A small class-conditioned image flow-matching model, trained from scratch.
Model: 5.88M parameters, 32-pixel images, arch dit, norm rmsnorm, activation gelu_tanh, patch size [4, 4], layers 6, width 256.
Training: adamw at rate 0.00082, 16000 steps, batches of 256.
Rows from block 2 of a small class-conditioned image flow-matching model, named by matrix and row number. Rows with one number belong to one neuron. Each number is 500 + 50 x the weight over its row's rms, rounded and kept within 0 to 999. All counts start at 0. Numbers have three digits each.
After each neuron's rows are labels from the 100 images, of 14848 (inputs lightly noised), where the neuron reaches its highest value: "top examples" is what is common among them. Only what is clearly more common there than usual is listed. The data: larger renderings of crowded toy scenes.
# fc1: MLP up (model.blocks.2.mlp.fc1.weight, 1024x256), inputs 128-255
# fc2: MLP down (model.blocks.2.mlp.fc2.weight, 256x1024, transposed), outputs 128-255

fc1.396:448547406564631570558499525473521515541513492487510464566585442444554525476411484508453539517466428535544465516561443486528553499591472505431465473502570546511482471584492474495461425454447442587422581509640559440456485526508449504434506524545453537495464465431427500510459480485513386587470568456505450555534476475550505555480523565633519531508536490515451466561615509465571492453531
fc2.396:450505470524488555514668573418446473491439439505530503547559466408494506526465478403562463482493488552483582493435479584571556501468566409533556515437470431586548516447494555491515484505508455570550380460528541430506451479548599438473578503453482532442548491537491590397512469469537528456463472581485563483513510533470520484441595498528508582585482523423522486507551468467580513541498
top examples: its colour: blue; its colour: teal

fc1.407:480502602383505497547489561551469593487448598503528503538503524450517338565575636475457504516489535474492466532381533513500465553542582579427649481468436417406480496537485516450455509473461539461479512601503573465505569527508418574569488544477590468500608487482561558480582532509484425517503496494524463531512435490513423530481507475501441467532457384478552490509489441465500482504494
fc2.407:497490501482493492507562531507458485586378543554551474542521438526499398449535610502462452446532526452507493546584435600448476575393417508532500481453581512484517520531463407597415468531514505476401485515373448550532419456431531510507544564435572436531464616508488529484533548497553441456550548576566544470550507461509458448512453522447457498551522479530484552471462419550488511393549
top examples: red object; its colour: red

fc1.611:584572511534408472453524572536527543439491459409523474478411530414420460576474490627538524454544468513513478448510507553457525502441508455509567509553546495474484447489465544574512429480513453533518535437403436509522542483555508561466438525497450447531554579472487506569499536423523503440479487337438479580494501475530516494451385429629529463522467511496537587443553468451496512458533
fc2.611:499487515489486535422543545553558486466536457553552523435473489562557430608441471460469520514501563490542597447486497454512484503531535539478499466538636526501453539443514500520474567495449545512497407385508515426454604510522520492524447463390564588541467464500484499497579469479570552531498545472388467541526427472472470581456412501568524467556527588528439495470491540504564465554411
top examples: red object; light from the right

fc1.558:449482462528462430522477434539524425543471423500548476454485532467550395481424426540539535532513513493562552551529487538590458526539546518500475553593487537512517488519470464571516464559506516589507546453461521413519532407511439522541475542540492528497497552480469422439511532602529416524403445383594481573515503478490451533500482577578433517507545553520552571504397495548542448523386
fc2.558:516400553501565576503531484464462450462535467485622449532574508500507434530484515487486481485489513541512450547470484553430559478497590542539541493466513474544533493472497493564472514459396532437597408489427451448438526501487517498450505457508449565622476491546384502512537515475477501422504489448545485398501572595411470533497556606480453545559512508530479525500560433447478450554504
top examples: light from behind the camera

fc1.432:429505484490424436455506512560486542474425483479507486459468447477523430414459499478573518447536488509593479429507401503453577619495465516502438513481490533572465442530372582494569533522549637472515484586496497459469510500514465514463444465513510475385455510393418439523501427449496435521452462510559485489473456485507548553531510382549456549497489455507496462513438595580487471513478
fc2.432:468525531530462468487410456484529375553473552387498433459526498473520474533480429481511518524484480509470566529538575462527388457481520483409500540460540484508442411498475492415585548424421453415573458677544446476448532627517521585555526409464463533487562505545521469573493517517468570489484432507524474513558612468463523474496505493424468573526566415476447533518620477401409534528529
top examples: mushroom

fc1.388:507534400486572565541484441507555493504574482486609609452542533493453520464537419499527576611594525566482539457520439502429505617447490510450578534540479492472463541450531556590493509519401396551536513488498518469486492559524489552426501550415546541548499502424437479553600466425466523479531524513517469526417466462481528540509448497480557563502464495417390505557459543476551490483577
fc2.388:521518533548450488562554506502574460449599541547463470574437502462439467431477469463475506465557543477511429457484466551509500416507502422508474459488521464466518431536494561511534416525483456564410453596485489562436599262470463496503372522469561586552532516545491467456591423505523472464447475443518506423509447517494500507434551558489538511494632519509498533423448563464504492538482
top examples: yellow object

fc1.436:481494520481490405465508544523537487437489527456559499473574519567525447533573558500470598536484478475440560508490416510466530541447570585491507507502572516493465527514515523499501440454471465483435456442520533547398454551479560522589523516461547485564514469501532468520454545394545422467431516496467463454524533532452457459557521526448463483473502508547310466411528504575490496517539
fc2.436:464487469497544458582546457495434481583544474543580451434498447504546468463567589419495462547448492475504461489542453465518481530525542519491430475576420468451539481576480519537555473445463435454466550496487430492566574543520559524434539558503473456503490561486455497430471520617422473459472493603511530446485461526604508435520530458451469583488519482527436631427485437582497503470513
top examples: mushroom

fc1.251:627468520504507462433607559463518573504464607544533478425539546556552515476432533418517447517469501596485525496465462515483554458497495498521565442488520583499458471617462505496504462507506419481541482518473598538578440509538500540560448484495515482487510512503471480438592638534547526481534486474490566517397530470513463543462471627552510432498539585437546471431522547506481491629449
fc2.251:542537526539435499521432531544516467540463572483584578582473451533533483582607489457530568481460451527467534541430476434488419487509535530494465498488552475546456498435482475499550504517466424392550500482509477498495522586596482527617468418449445539485491425483531502478492399481534489531615558467557326556529492620416525491533505549490498477540526517489451468526440450453462530505470
top examples: red object

fc1.357:586414501422447470492516520509512509516449517412397497488508490516524500466443575487548536630433514543510520564446490474518571538532439518582474480493540521563457415554534570452505500502537564548491405550446527479454473470483337599540468406425546568463490443500499544536544449531540512504480505503397512572403424572489490440453509453494396489575526482527447508527490569540487625540460
fc2.357:653373457568505542492538473483495482609448462475378472465507538568482505517505522440532516400435426531497453530468531530470493572460485483511438490508570503537479491493500380503505520561488513452425541560561513423522493425485561539544476568532509528518572508515525518640375471476557549569432546404477516444451470531534560519562561529444432498565552467505531510458596497515466478432456
top examples: teal object; its colour: teal; umbrella

fc1.655:565553421545524464487571486428471416507514468630451533474557584543437494503559541548481482509546503461562627543493508525579497422483514470484548528510465496379471416510557452479551484385446487543530499492528532504571535637602466508553425548536499452493541518574480623500570511522508517415533523508523520530576461413534453525517461484523503516432514489546511566437569479515394524485488
fc2.655:413505553529482552460509502535483488500473524500467511566476526430507421467479506482482442472453547467514450492470548591467422505552515472470482493563547458541448499527438418529494530526523509476508464443525579549560530480474455447486552566485455604457417525511551468516481491516627523434528567430390477438565647452452543504457537390515511451441468506496492455496510416529588472500563
top examples: yellow object

fc1.318:512535531408530454541507430505508525465385525491430405537511510519512577491503491458498523523493514467464585537481468421474485364395508493543526443511408559538497498632509565551528473533549517555448492494448466559405364581490440569478510468496553543542456593401480508418574504562504494535431493473510483576467430523502490483543533540378524596541501531421526582466509448503467464491512
fc2.318:592448492490460505525508469461440451451470538490337429397489459581548484518469519440480409538543500519522430510531485353517577632591517474552457515452550491479431587512457488450413430511517521511527508535471472513528433490432520478500470542416495478548504440503445535429410508526498522491428470503518451452568534469545455482501533594532517481586483564490457546565491538445542499493514
top examples: teal object

fc1.150:570511447451456494540553504525532458515480456532612500488491503474534526424427461550476522483474595511507475438481594429459488513576553464472574426491555547418466378519485501440525531508474541633585501447429525544555524549603500539494437501449539481458408450592414442540547520418441541515472597434572515542496462478563499521518343506499431409395567491458574408474570518541472542491569
fc2.150:494482423551515538439473494541451426460474532593404480457428378471521596473486453531475573452453590448449442509413535459545514441589504412466526576567594479461528525557565538444519427423447534540565514471413460485540534407580537481527510532528392516491500436462565465490475486504508506565453545587538470469490385561566467502511585551563552453544517538640462501485473497431428497572433
top examples: light from the right

fc1.517:512515372482499516454602576457500436467531495449573514486475488500519428514505435553525563542541494525588505484517565496482419583544567471406488598486547529499463419457481490494453504553506457461553479462507509519572546578492504518439417588472468512464440466532487487480561538559441554453436524459404487563505437437516533482487470437586499433430606434612453548498548478510513445458516
fc2.517:454495515515587553425524555443486566441541559531536532489572448488414411571489437556571501470507452534507501445492501480494504474497528474488498533555550463469535518487625532455462488454432461473504406523479540497467642436442654407518403503495481532537506540509473507495516451494487529475522570642513564489468425543427436559534545457530470545531524498590525603398500520422543506588491
top examples: light from the right

fc1.19:545541429558552485576585440529526475507503469502506443492487541493442654448475535559415468494456513530537557538498498472615542503600568435489503460411471490555547469528475527372530501534575491557582476532537515546469524509525507578515400450560532505548569515474488468436520514555488464451510540357443495474473480492562476487508410545447377588524514469436537509486647511525360496545562
fc2.19:519424534420454635576520531523497498491531518497391388466476504471504565542469504532482533513542491511442377493514490504523560512522502505471541468469434474461483535527477543545493453513556533512506513506411483470525444443498492390468498501409458448603531555368493462415542511538491490459480491455525519519472549476540553511511387530447330535536458483510454555414558456525486594625529
top examples: light from behind the camera

fc1.322:485459474500477634537525506493435509460459456539486492502528491606457552506487525397530537559508565530494484457534450529496430631431485349553479582388512471504513436483483472477395442566492497496453496534459420565482579398474464473494387488447516521567547523479517541456530573483576529389464498493516477492528547542455468487429471561532529586511631519387565593594542430550527525468383
fc2.322:525540454511494419542555501525443471518440511580449492444518449656449448536507553510570483456513539554537563492454472615497466477498497557552479475489511484403550482442561530625343542552472419537412593443534525468550484412500520525496404485481490519544514535543509496502420500405547474523489501515498514488458576540498476461564500537493587499504421433515441528516449497540459530450549
top examples: light from the left

fc1.72:526414490549521630551522554498523493414448455458478569493500508515505491452472463524552524525520530496576508493457523516490529489470553498403500445531481411454534348427499530535436534441460459522465461494435367479468472517485496527522436522600486454521499557559497437502548481506460463530505417425464490532565537495488471491490430539602471582514553559508484508501497449495503594525453
fc2.72:481455524468457540544493479455517465523518405438404562456462549620444460534488425463448576459562576538500588464490529552535443522596479460449506595521486542455479484454574398528524507564522473506484456518483500465512502492482485599526508455533483479457478528441458469475463505491514536498529481477510555578425571513574505485527418494504554457480412458438532500473511495533546446495532
top examples: red object

fc1.639:608475519454503517513557448507522480505554556480544488471489475568566510663431443566451507492502468548499485499484506577479496530593575468404426504490539573482413458434519542470494561516510529530534487464490526443582642615483480548500514450427428583431456484487486545592440514450528491604569605475439524559456570486583479473588391398518442530477492522439506480532530478421517477435449
fc2.639:498459476460516463487481497494415494520615515578510459564503555528475476583495416472504495564501479492431537464566442506442447515517552530444564551520473511510506439501541506499566543520547575521417444442429545520531595396534434493474520535534485437462520528428509563586551481462526538534568520411542458431524400456517516539551433499502452465517508524554551506523550540498460522542534
top examples: light from the right; its colour: white

fc1.17:515516361476513501590582512457542466496554543482595445441451521493614521508461524660478478501559579450590455588500587477568427542514498497375551436445481515437467468550501473579540497508551553465523550549524530583556475458409438549495495561586439519529502395479554486537551566479464477446453631441512393521462515564554521479615478471497559465529482546547475518470471578484430485445577
fc2.17:564511429537456577495435495450477433543607459607585548449494487481478555628573509519562503524494522455534485481492512472445607459416563538557515530444482461529531460534520554517552489522518538520584519449466477498487330480541558423577534380503498589544498563452585510469409556568518477535556610445536457517467495474503528464569464559474538500456478511517454453530450471602512572538506
top examples: light from the right

fc1.197:546434458567496538556489501534478533487423435427489472519518579472582465528474414471556510459445480518520463560471554506535471480520465427505478521470570547508485439463471505495454373575501466516587521497572516417424537516447437594483502513458481401548544552533538446441489508392425518547642482499571586490555599443580453510533513542512474553529492592516382513460504450548502551431477
fc2.197:541446465514418517515473500417466465523531571518509557507465542383512500506476452521472553491422461476422491492423481537517453361429498487436579510467455456536549488487501517497484492571528483527502436513491547499569470498631417467569549479444494541422487488497394493514426500486571412587471467479483410517481536576514477462436435510468445518502500486490386371513561448444558418475454
top examples: blue object

fc1.616:532534488510477479500460425477527539511468457458497539580476478539548474530552511453504481501519512527455544405471518554492485486477445514424541502464489497404498462440543425430562489419453493423536565475557444521531406440475527549497443463480563599516565437478589430398415477566518589517415473528458457500527438591542471474484544396451467565539440503519522558508540475604497429534599
fc2.616:529563468490497509512520567520531482451425503412490593456527388384527561476460450548470544477521505496501553426453547473443455570522511455575508409484527479467427448450549457489560443519500505493560573459509484541464445514553480461536514454502462420530529494503469503474401527531545504495471387571528589530549473414415471524476583468518576538411516464583471598481588624463527484524455
top examples: light from the left

fc1.694:481515452479466508484503560517453410466507471528595535571563495475539426422539513434553613537577521425427517503425572574501543468471493521450516505516535512472449520497443474444442440596430549582438571375433540526515487516500543472530541537533442547477527464498438489524506519461408478481529469527583596456463477479479554490575444534528568508493520596476445544529401482529456497425458
fc2.694:565550480538486362520536441485376410525485496446565483460553440524521400496527450499516546490533621572511422486559507462503472546493529549606426453470494533488465400521551493481374534526534575442484524514526516535503508615517452366587537477532507489480392505445427478523547538643535552501570591458593486421483461647531540500479432513554547509463477537513517525509511513439476495571613
top examples: red object; its colour: red

fc1.221:392459371413509514479503451496494415534455402493440514567472484542465527520494527476376361555477478470517535489543450427477420492500495457495467464543502495466476441465496451485573479549541501469489528434516568525561456566530527510446532503514462606484453462499497470501506519454460468434504569453471503487615431525567468479531508449532402459509490383484415448438516503463492564507603
fc2.221:556494448549555499406476469562496471560515517509538427588448449486519465522493528447515580430516481504526477507502508501616420484471496548442465515507434408516612545410519400480451479514613488555501445571510510553422481527483474462546487505494477440528429495411466557501552508602550562491483534449582486516498458462489511506470538503500409469471452553518502554507551501543532591641466
top examples: its colour: blue

fc1.218:486405504506506449485532468514488474489511575545538466598506521479605545437473507444496477607445551533464556492560532487524525501490520483505573568511389509461564496557509455469484541515468582538559467475470452533426525616546531455527588472528590540570497531503440472489584476551508540567475521466528526464555515607468442507484462589428543525560510535403488504433504582573424491543483
fc2.218:523422448508428442503483514462545519488472546448397504515537517580455578473553562457504530364477454581483338554459511472489545544496498525461481481478565497389547549413461554611454543511447541489537547563476528529414491521564526540490493513504551488385561391421436540532531573516524467524406448546546557414444496454447414437502464594517547530541429419472502486461581548480517587516505
top examples: teal object

fc1.183:430468472459522481572469417450469527534405433516599462544510625533510588484497524423483466585602434529476469470513469505613519516503507487531528479479512515505502489504473499469502519506532433559542514623541656448456540474515510556450515531515548507582557447530485452477582491584517530538504435513461515545566520525537532530393468507500470501601553428469558507492566513493493472483480
fc2.183:557483461505505528599539484481477475423442451501604486484487413485458638507527407532585492515490406494520436524528457492526512579437414498534523480403622498518491573544498538560508505531507381483595591436479513429500458566510492417563530496541540431429562543566491456467381512375497505511528550487445489472477555478487536473508477526467439494520589435520465418421451517474510562453535
top examples: light from the right

fc1.249:528459606397497519514460497476523540427547546460569533576364532557566472460548514428548519510509521445485552422415608463528443561441525527495487490457455507465475414520454543457486511481432573530484444423524534483507467427454461506533462515458576460438540534532456508429492517533485515527552525576604540508531559559493511479542583544535478569445505505556551473523535421558432478574480
fc2.249:496411471471518526472459486403503466498600428533454495501485523464477477468451504527516514611516459448455448493498494535515469557483525496432510546527478497515557431577472539482511442534392537486450496495516610562468512567420592505467508475493564481492513524512540474579494483579523443501567538483617489508524442527441538523491518459630416552469452455423509504518468497491556451498485
top examples: mushroom

fc1.207:462451435457501418437565556467524476582449540558450457445501497544530582505601576535467530509415550528540473513553498323482528504487538466401536498459524501508532458451420471512529451533530560523518514497406557528475459447442503479419491505439467386459413518507524359459599496492502514516575462472535566533480448496580443453514445455505552510550598504432465459450471429543606523516461
fc2.207:466469490604450452459573392548430442535435490475484511588419487522440560428563548529513534459481568441516505401492469456388490457452537425542465412544493594593489422435427473500407495411496589449436474504418487521489498540523534573492516454428508523514460507516441414535435485420511509476501487483536479470513559466523406458534476481489452576547473503593481529402582464534472509480461
top examples: blue object; its colour: blue

fc1.468:507529488430489494498552573530394403524513534502460484465529495538513526452540292494406528499516526504556587523463498501490485504365406520475457471585459457519488399445447533552392453481521489511448534477487491513514478553462563571461521537559596508528510462543494499493591415579470410500496452577453557500485493478503520472458561474507537528494453494517431567485518485328560445534553
fc2.468:580475516510522462548466472478447566531582566486352472508548513459510520476476473444497519426444434418497462578445490492553438444502536498491499545471440467455449513495414401396528435484573439547520519496482434483468528491436506501480440465459517478548539431521556576454580491537557481455465544451563465519532452528499410486527460499419452509540550554417455456448520485416498498473511
top examples: red object

fc1.360:497531476489528403473585552482519524465490513484520510457422431477458471561377529536524435461551394522509546550548501441466456487530395341545558505538461519485523497579465546419607440542453520529611520485521622511550449503496551446512573497502479474392500460423589471436483508476569506425498495471573506461496449422535464423535450411460508496483529466476450518439454513502499497487572
fc2.360:531435495504483526466514500528459552534508454382457474580542468633477570501476523436500495437518391497460521452489517545557598357490556549499478458447553508531451485517509547395592523513451448553551443511544557518527394385379525536446485558548553519517465533532530472473447455514531560504421455485494540532494457525472452579571452514451456587525432550453486522523561486477559528526547
top examples: its colour: blue

fc1.79:525484585507559526450516556526395497462492542442499417571477513537471450490468466415504524524559550493460555527449557463575515494519558537559534371532441474525472537488429510509445492498550557424450514534578495526488397545493391520473470624517503590589541534423535541492590486485468513516433439467487476477523529533592600498537564557456686581474574545473525545557478441476499518559416
fc2.79:563462460445532440393535523474484466465495494467399556468514502596488498433553480455531533528563446514494332491487547415519562598500609524462507526510475539518464521514446555409417503475555611425544572520585434454397401455421532481483487442478489362525533491522499547451423469495435541527436545517484487475510520497532495500505534573464640557492402536546456464529496624484543451558590
top examples: white object

fc1.35:509475515560570550461520512562575508525496524561488518358490587524561474498499423356501476491553419520432504493461560457526360543451436559444452561533473580460437442512481500411532557530552430509538545464435514575534448502440609547455524518578483522424435517362473562500522492424446499474468483460522370479561449532508515566630527440616546547535501536483557505510556474462518463534518
fc2.35:507483591456501548545473501410614515523490611477494466560498415430554474569467442401499528532535555453487532498473483435425635485491440535431482444452563441543582482549526437453555566469516428507468484505489424472537447441565410539506525578489523455464467482593455526442532501426446581482426466542430577472452497510486573448461539427447486524449546487504461502446468528525500456451470
top examples: white object

fc1.4:520465522526514451449456514561578422458432449432433486557508435502475500444471345444481563495486602517460514459485518454438543424451401489524464586638594477469470517529540450433562482480468524597528415520462486452515460521512541481520524429486607506505463566617507357561595521579525538569434485538502444512463571514402535404514498523543552502444493566471534487441519544567462509591494
fc2.4:498453518454492541507529487512551548483340507517395486489403584534460469480463540443535606485483455508510460537577414450418644528501530501485458447412487480458506559497467496532415479489445538554497524522524461559515404462529532494465447590556427531466555433393446385487487594489552474492425504603448443509500553542399498485462437583553446537544513494556439505558490480613522554516465
top examples: white object; its colour: white

fc1.28:471492520517422497477428483488525480592521492474572637430429531487524500475567495479552553514530486452458554557400514531548493457489489507525550524425420458517516479500491444403450552460538462570480517485487488484497536527526521543476520507528469600556525497552488462442526455602534423468524495451508445427476584602481481472500492568453542463509479519444460479481457487478448542591434
fc2.28:504488576561563484548540474513452586493560488428479578453409509402414453441469444479498474621559491496407553393568514447438439488363464452520460445420511465504539519409474537508419484519530548449516598558444441567489493472519517542479511472532447480556464546506585389536502452457472414515477513461599585459533498441449499470575632523446513505445523508506457520457483428480488521500528
top examples: yellow object

fc1.640:491395475548612516494514568517514430525513465503582463536518565568525496522511528506509534531516480474451445516500455475560507476453450507465468500541566446485491472490569483481485531559573450435367539574555458458474538392474446559538522474511531504659535493529455488499478409502433427483565576544465503511425521484527441487501470492424514527482420528495511555504579463511470460476406
fc2.640:585548507527580510520464564469460558519505568451568543465382583511546441559465615469507525578499485473487410449524541466509530406491502562482532487434452471397500425499523458503493493537561491466550630466519510507537404582549453480445408536405459442496466612509458476478485496469488486491420542577483505469515496490440580492527496488509424625508710539568458514536466558425514526514480
top examples: light from the left

fc1.671:469449444565554572536498473509483547492539542536583499467545506499580625505497609487377520546455483452542537472481508529546532432549440578535491530469549427571501526567517604518525430491491446509477535419478477509466440504489493483494464447523492530517428490616534483419496483488446511508510422471524526534455539559469529407547535486468491467559498542469465464498383456411495323415567
fc2.671:453593530457527396470459464506496440428455491415619470513493490471520569568410599480455627430438514478437438498520430403542537527467486413464530456415517586540516444538551542430525455499454422547509474465552518472435482513474543439480544537547488498455451526457485521485542456487506469478495493539501487479508554563385534535564392517418475483537540493506552507447546495575487606521449
top examples: light from the left

fc1.58:526526506526499530534497496471452490469433514484497508442414541464525567467372524534530459508518519536505519559608488548454455475525533552375624459535553458434493475501532558437515507461522429544517504538426490548499460448404512420487498549478489529499594573406417523460608369409528526485519464495488532575432469560528504482501467545503493561469565572553540483482440523485408596606512
fc2.58:620560463523455578491451430486474516471459521499476532494505539507471523460573531531542473555440452580535454489444544453468451484432524550436429500518539541495537473546566495525547475470537534502492522476418501581586505448483559548503555378530567444503571486510505503542510448483525508444439403466495468505625507457515530501516509557561561397505443535402487604528538518531502466448604
top examples: its colour: blue

fc1.78:481466567552642491432414573467525491427496672513479486441543458474536533494471553455445459527482539516430485440516582482474544463445651512468477483469456518443483489552507470505510522495548518560492490563548456525495399509511465437572518547515514520498523533561391496399584497622567496475542465495566523477480452464503582559496545476475475499540593554524506488572575555527511434511535
fc2.78:468535557573527611510480495487509478531523507431619513519535434466526546476487575591536504466528561331505516497476490519512488435475572489546532592444512499366476564512574550506569502517514452562568531443457554552578503497535471409503469383462510440443432376482570488484587461527433440504578573435489432440458481446535486532489449405539450567482635491494514500529547553483509464429461
top examples: mushroom

fc1.192:519479522575440516544612468591477452547494545518507498402584486565570497568482517523498482527521477477507539503498488429427474533554547477534603476553400484515491419473450485550548470511499571621455437520572459576551502523585471535593510530446534476475578556515540425461456429557509421480532462504492529517505489435507433505492545494477540567451515547495580547424480462511498510526531
fc2.192:490541530575448419437439583425337483509484554556569566554464525562460482515514464462505522461490503507449431455516581518468550503429524461501369516465486531485462455537503471507451488581464496620496448500494422618534524525487534557549548485505516402493532496429513551361530480433501547474543485558476443553529547542514556549444509483517495590530517521468449518516481514494491565533482
top examples: car

fc1.662:452396529543480523517443541482579433473498463519538498417533454529511511501454553421491464523516514477553466498511623476457559443507681538462455579518438571498493418575536478499469484488426491456503493508492497483448456534500464506507428451523525417548515577609438462579527458526571448466590516422520632564467484510470501425570452466566503488521479569474494480513553457473518404427544
fc2.662:481564554595552559508407495500506465457521466537522458502531502463479506471496452547579467502489553400565525506470478565477480453534555507565525619449435570509482523390601515512612577456524411463403435510446441532507580516480612543490485539444443507416482461502540504528518469482394539459558527591468563511452485456522556509481492467494509551440533499498479519572451487483488369481481
top examples: mushroom

fc1.424:531458508447471443462560496404509497504355528498494510590477541509475505459559535473469539523500512510570510526477616518551503460477502461462483507477531476434539441589454487476512508486523576487511520423471513495446483477424478574442490550572519561578496489523479498476502360480395505490458535438541414565442428471487561501515511469559434582520552527450490445477556520487546564408512
fc2.424:479484469502598480549500474516436470540548475501472526426492492474417432502487450428478521509572563467460529521502542466544433519516446512526393449497571470479601516467483449515472556523423582485525397458466433487458509455434469555481488449454484505544455591485407561526490412378526502549481510527495558439577395620506499477462504498449476559396476624507518549375482483507489506473493
top examples: blue object

fc1.646:427477537600503492473431566528602472439597469566494494455560548399475520486594534377553375517455542474469519594454555503521526451461522540462480508467567502576521572474542424450539444445467532473497492399525506517561451465516522576443537427513601636531481427559561503414503513570493421457458573566620490538404498502502382506453516566435512577533475469497584484548526563538495454507541
fc2.646:454505460397501482538497456466469511433586458490458420449519398444542482485545470513446583495515481518480542531469469501453436582544550527454498435398463555568457484516580595549501505533484463499491476499557531514415530533463472491411427504524414496570437519388564561460480529451532378616440457543541637475493443580497496518503466517530456480475475497494601489464496558491481526465489
top examples: light from the left

fc1.286:444553417472390510476620454502519494523453522456548495452549533543506436530555469580389497516600431496534506569393524516518484502438520453414545523482557520566545606506614489502574515553537467497567529467474567476553545523481531609514493451449538542512553427451505512538519478640507600410541530514412585503527520501527509413495489518585609482561478558421521466491543530428502487494569
fc2.286:524611439421454497574488511448521506515479425533522561473524436550501437442471467506501443482501408573555477478540533527514530668452472540508452534539505542516515506516494551567496518472507476512514530481438442507448500482573564433477518507501531413489552462502476588415428539473486506524480489463395436455502541472509429419521491474542608461530428575508567592495469481474493527477503
top examples: light from the right

fc1.343:397472476487500503590525525434625462475520449488488449523525422524533467546575541505446552538524471530451496476498390401430397464491478517531507595535444477458518545539539523487604491557502552516537471577418540477513483583532538458504563454559428548440529543469533424533427524459437426461555407471475464522520539512508479432552450444583424507420416478402571462534485495598426454528514
fc2.343:558450535493495560472520473521505446439466408502551545481438507563587605523539595449587402510467506478483587510502507543517596416490538434503543447456557494494477602495523590487547444539465393518527472507474490554455454504520528485564551617514510675472469520524412456457655524514444485461467500507542583471442431570476552471446549576467435465450563521545488465591542428411447552523466
top examples: light from the right

fc1.174:483521497501533480545508546599559532524464461523522415525512479444484477508465524524558452514546476541574450504447573521505443492476473520517460517491548431467398422474480560516487534486572563597519494425560476518449514512540475550529509521392583539581534502516502467540453518550483448527511471557545541445487468525477481514517449473435464451519515575444557484457538434429420552488485
fc2.174:519408590559500561523527454443551517515470567494516440492568482436438528518466531491450491540428504473458573492476486455504510521547547522500573524453524465453471410514442535462577572538490483456499464488550508491484492584436527426543521550410539470448514440499495471531585464569475579518454436540475636561495542456556508464421513543395467495490488538445592520599477490526496513533559
top examples: light from behind the camera

fc1.593:491554536514510465245598589488420442541473515464538461534507513414512511416458477487437518465462544492431557470511592538490406651481509519556512521492462528497426548457479422531479500462445558545488538535532512416530476507579493482471459607498487496508549495508427504479483559486454474498559509558498462575426560462424609501562485427501503517410542545523499527459529425468475427416449
fc2.593:484534494484496499355525438439542608519431488504501486516565468485518384494533501464509647529465502586511503513481423488516437510508482449492450406430519456590570438508450605506476445503491451530513481443552458410543564533499429462484524455521470616502445470506480514587587467626537465499520587556503515420546438533491535515449503521595479419504409511481514583466495473505472577611491
top examples: red object; its colour: red

fc1.721:495521471368500481476541491474471496555425464543392562478493503524534467453367552526481429450506511564457585502458536522476426497492447606445558500667487491467493378529521440553500542517505432539428511444488500522520401511516527555500439580597497466553593520565519547534549472490411500529489418429474521561552538514517492431464606515425520580401552577550529514495521556430459421495432
fc2.721:504566464487458490438516407482438560498431533496393553527527497519462452514430507481438476509533464481507472477457482642616506507554494469572453437633495515474476480494542539495541467442549523498528501442420533461515437471474510504444546477482471530485531479535488495405385598481539493470486442432553526425528459504464366480505548592518496431444434473403477460467523541549533407447520
top examples: light from behind the camera

fc1.201:492523426461586419507507460474497422496525522512494476414457453587505471473470516511403536512492513461501497590364548564554497561482507512439461468388481539555486455562499550537556490436558492530464477533477581460481547521546464585493466478480477580505511408492542519513434537576456457481468598414396436563533496510512484456554478427452545491403479447422464494473526555625503470510589
fc2.201:427456504484482544424512528527516514557532478498499522521555527471447562541530456512466550547504463601549582531541483410493463613529507509518479421578478547555524527459447433463549486502584493440563492454472451414503412640510511491491511459469483547522483490378485439505598524522551516492447397494512493506537453463433472537586490503597543429352434505415537513574491517578501488531533
top examples: light from the left